A small image VAE, trained from scratch.
Model: encoder norm batchnorm, encoder depths [3, 3, 3], encoder widths [192, 336, 576], decoder norm groupnorm, decoder activation relu, decoder widths [64, 128, 256, 256].
Training: nadamw at rate 0.0035, batches of 128.
Rows from block 4 of the encoder of a small image VAE, named by matrix and row number. Rows with one number belong to one channel. Each number is 200 + 20 x the weight over its row's rms, rounded and kept within 0 to 999. All counts start at 0. After the name is the row's rms in percent of the matrix's.
After each channel's rows are labels from the 100 images, of 14976, where the channel reaches its highest value: "top examples" is what is common among them. Only what is clearly more common there than usual is listed. The data: made-up ball-and-stick molecule models. In brackets: how many of the 100.
# convs1: 3x3 conv (encoder.blocks.4.convs.1.weight, 80x80x3x3, each kernel summed), inputs 40-79
# convs2: expand pointwise conv (encoder.blocks.4.convs.2.weight, 336x80x1x1, transposed), outputs 42-83

convs1.36,129,164,175,185,217,168,222,207,173,183,189,194,209,229,207,208,216,205,176,212,174,225,212,125,249,214,203,218,194,179,209,218,201,192,215,194,190,214,217,207,211
convs2.36,118,217,215,186,212,224,213,184,214,208,213,216,195,196,192,190,175,218,204,223,180,186,217,184,246,202,176,206,204,235,236,189,197,212,232,182,224,194,210,221,226,204,186
top examples: space-filling (72)

convs1.33,084,190,182,233,192,209,187,183,210,173,211,174,184,229,177,182,188,231,181,196,196,184,184,195,191,191,182,193,236,179,186,175,220,242,190,178,180,184,254,188,208
convs2.33,088,171,201,191,189,193,198,198,179,167,185,166,188,149,224,201,192,179,169,199,230,199,190,204,198,179,178,170,173,189,204,222,191,195,178,194,188,196,206,191,187,169,211
top examples: dark backdrop (100)

convs1.65,104,218,153,201,184,214,186,184,211,232,205,186,196,214,175,179,206,199,136,193,217,225,188,227,203,231,192,185,207,154,185,216,203,194,184,213,161,205,204,200,246
convs2.65,081,204,216,217,184,202,182,206,193,196,193,223,173,165,196,185,179,235,203,190,193,193,212,219,258,221,167,202,196,222,200,189,210,216,217,196,202,217,219,204,203,184,193
top examples: purple ball (100); space-filling (100)

convs1.7,104,225,178,209,177,217,174,177,216,207,214,196,177,203,167,186,162,210,205,166,233,167,196,237,180,179,196,175,210,198,174,155,210,215,176,183,176,173,207,178,174
convs2.7,077,159,199,209,195,194,203,207,183,187,181,199,195,123,203,206,236,223,171,199,204,231,207,222,197,193,227,176,198,196,208,193,212,199,153,245,184,194,193,203,172,193,202
top examples: dark backdrop (100)

convs1.1,075,215,209,209,191,183,194,179,182,195,180,172,181,221,191,204,166,205,226,182,198,166,189,226,185,181,178,195,186,192,179,169,187,226,186,183,220,176,232,175,217
convs2.1,081,155,192,206,204,183,216,232,173,169,197,199,196,123,208,222,222,181,165,209,192,224,207,227,199,216,214,188,209,198,215,186,232,217,181,235,204,229,236,207,182,160,199
top examples: space-filling (100); blue ball (100); dark backdrop (94)

convs1.58,125,187,192,197,170,188,180,170,186,196,197,177,185,212,193,179,206,190,173,185,199,221,178,177,223,242,176,177,194,172,171,205,199,193,172,196,197,199,208,194,233
convs2.58,103,198,191,191,194,191,185,196,185,202,181,243,175,200,200,196,169,188,204,193,198,144,198,162,246,233,183,212,209,203,202,194,179,214,252,150,216,236,202,191,198,202,189
top examples: space-filling (100); dark backdrop (92)

convs1.12,077,211,209,220,188,197,190,183,200,215,192,169,190,245,213,212,198,201,204,200,217,211,172,216,214,232,172,196,202,173,193,217,196,222,187,220,220,199,219,198,265
convs2.12,103,168,185,209,188,181,205,220,162,166,190,222,179,186,201,204,214,195,197,182,212,208,206,206,226,223,208,197,203,215,189,197,249,225,193,214,198,232,272,187,181,198,198
top examples: space-filling (100); purple ball (58); balls: five (26)

convs1.14,087,185,191,209,184,209,179,181,217,194,219,193,179,190,142,193,175,215,201,188,208,169,184,203,192,206,189,185,219,186,182,152,214,232,181,199,179,176,222,178,199
convs2.14,085,163,206,196,193,195,195,170,188,188,180,194,193,138,216,197,203,189,186,200,185,200,187,224,223,179,167,179,172,185,206,211,180,166,181,226,179,191,183,191,184,176,211
top examples: dark backdrop (100)

convs1.31,092,245,187,197,220,223,224,212,223,191,233,226,208,182,181,216,203,190,209,213,212,198,223,262,180,206,220,221,201,212,214,202,200,196,219,215,192,203,183,205,176
convs2.31,095,204,209,192,200,181,179,183,212,254,155,200,210,171,206,205,197,195,172,190,192,209,185,219,194,164,209,180,172,170,187,194,199,143,176,214,157,169,186,161,184,194,196
top examples: yellow ball (98); space-filling (95)

convs1.37,125,173,188,177,203,173,212,201,171,203,190,200,199,204,200,193,217,195,175,211,197,234,224,149,231,235,215,209,195,183,199,210,205,173,202,237,199,202,201,197,213
convs2.37,116,210,214,189,207,227,201,173,213,193,191,208,204,220,202,206,176,224,222,231,210,155,191,186,251,220,196,212,205,198,232,206,183,185,263,184,276,217,193,203,223,234,197
top examples: space-filling (62)

convs1.72,099,173,220,166,217,183,227,202,181,178,177,199,220,200,228,225,231,195,215,221,163,230,203,173,205,212,196,223,182,204,205,229,183,169,216,196,234,231,186,227,239
convs2.72,106,203,186,177,230,200,212,193,218,215,226,173,225,216,180,211,183,205,202,217,147,190,217,215,186,190,189,152,160,225,210,173,176,190,212,203,208,198,194,211,204,222,186
top examples: space-filling (61)

convs1.18,080,198,162,217,177,208,174,175,212,187,219,210,179,196,151,178,175,204,181,178,226,178,202,227,193,201,205,177,212,192,176,178,208,221,173,191,152,174,205,180,192
convs2.18,065,152,205,205,188,194,199,215,177,191,179,200,185,120,207,215,212,210,173,197,189,228,207,217,231,199,224,169,193,197,203,188,226,200,166,240,199,210,204,193,164,164,197
top examples: dark backdrop (100)

convs1.63,051,231,195,199,190,229,197,186,212,197,196,162,181,244,192,235,167,197,215,172,214,173,195,209,191,194,194,196,201,195,188,152,197,210,189,167,215,189,218,186,194
convs2.63,090,188,194,208,201,208,226,249,161,178,211,203,196,217,199,209,227,203,228,201,205,224,193,216,206,221,237,210,207,221,209,201,220,255,209,223,203,211,249,201,190,222,203
top examples: green ball (71); space-filling (61)

convs1.46,075,234,212,218,173,202,177,167,188,225,187,186,195,202,179,215,200,181,191,191,195,214,171,210,201,199,188,176,179,182,171,227,182,200,172,193,205,204,202,201,196
convs2.46,072,188,173,223,186,216,184,217,179,251,204,203,161,233,193,188,208,189,245,192,197,196,201,206,214,233,194,182,174,218,194,197,194,250,223,215,200,235,188,200,183,187,191
top examples: blue ball (100)

convs1.8,059,186,153,207,181,202,171,180,204,182,215,206,182,192,142,188,185,204,180,182,236,190,203,221,202,222,209,180,211,184,174,182,206,206,175,199,146,184,196,188,209
convs2.8,061,154,221,203,185,187,196,211,172,192,178,209,180,120,203,208,217,202,168,200,196,220,203,214,229,190,217,166,185,196,202,182,222,207,164,238,212,201,192,203,177,159,192
top examples: dark backdrop (94); space-filling (93)

convs1.40,095,190,170,218,190,214,189,182,217,205,207,170,183,234,164,195,177,231,185,187,198,180,181,199,169,193,182,194,223,175,184,148,219,229,189,185,181,176,244,180,206
convs2.40,087,152,198,197,192,175,214,186,171,164,176,189,184,123,224,197,197,191,159,198,213,204,189,206,218,191,185,174,179,186,207,213,194,192,183,203,174,193,213,192,177,179,210
top examples: dark backdrop (100)

convs1.15,084,211,194,209,181,184,177,177,188,202,193,195,184,206,178,197,169,197,231,175,245,173,198,228,173,176,196,179,191,208,174,139,192,219,176,179,199,181,215,187,166
convs2.15,081,162,189,206,200,192,207,213,179,192,188,205,194,119,191,214,223,201,180,202,178,227,202,220,206,210,192,180,194,193,213,178,203,194,166,228,175,213,192,200,176,175,194
top examples: green ball (89); space-filling (85)

convs1.76,069,176,215,232,185,206,178,196,212,219,205,205,187,113,200,199,199,168,205,181,245,197,197,244,169,170,188,176,189,205,196,239,186,204,185,189,192,198,193,195,197
convs2.76,117,195,221,202,198,204,196,186,196,223,205,230,201,210,201,214,201,218,235,177,200,201,186,209,215,199,231,185,177,169,172,197,193,191,181,208,186,189,166,186,169,199,198
top examples: space-filling (97)

convs1.48,098,212,156,213,179,211,173,179,211,200,219,207,182,203,150,169,174,198,171,174,232,178,204,238,176,195,205,179,209,191,178,174,206,213,175,190,153,179,200,180,183
convs2.48,071,161,213,209,185,205,192,204,184,199,172,202,185,127,204,209,212,218,184,188,183,223,208,215,233,202,215,171,183,197,198,191,220,194,156,243,168,212,190,182,165,184,201
top examples: dark backdrop (88)

convs1.32,109,210,153,197,184,210,188,184,208,231,200,181,195,213,179,176,209,198,137,193,212,231,187,217,203,236,187,186,203,152,185,222,201,185,184,228,170,206,203,200,229
convs2.32,085,201,218,217,185,204,179,207,193,194,195,223,175,161,195,183,177,236,202,192,200,192,212,215,256,225,170,207,199,224,203,188,201,220,214,195,208,223,222,209,209,190,194
top examples: purple ball (100); space-filling (100)

convs1.69,092,213,186,236,189,213,187,181,208,197,210,178,173,227,174,190,161,226,180,181,209,149,182,210,188,167,180,190,215,180,184,160,213,226,188,178,178,165,223,168,204
convs2.69,082,166,190,215,192,178,212,197,166,184,174,147,185,155,223,210,195,214,179,190,212,194,182,222,162,202,249,189,195,177,202,212,194,200,182,215,167,209,207,188,179,160,213
top examples: dark backdrop (100)

convs1.35,120,238,153,203,187,230,183,199,228,198,220,222,190,183,159,179,186,199,165,188,205,185,219,237,180,187,222,185,225,206,192,177,223,208,187,187,163,189,197,189,182
convs2.35,068,208,200,213,206,215,197,161,191,223,194,204,185,216,202,205,169,212,239,189,182,184,204,240,222,240,186,207,199,227,191,193,205,182,213,194,211,241,199,208,185,200,194
top examples: dark backdrop (83); space-filling (72)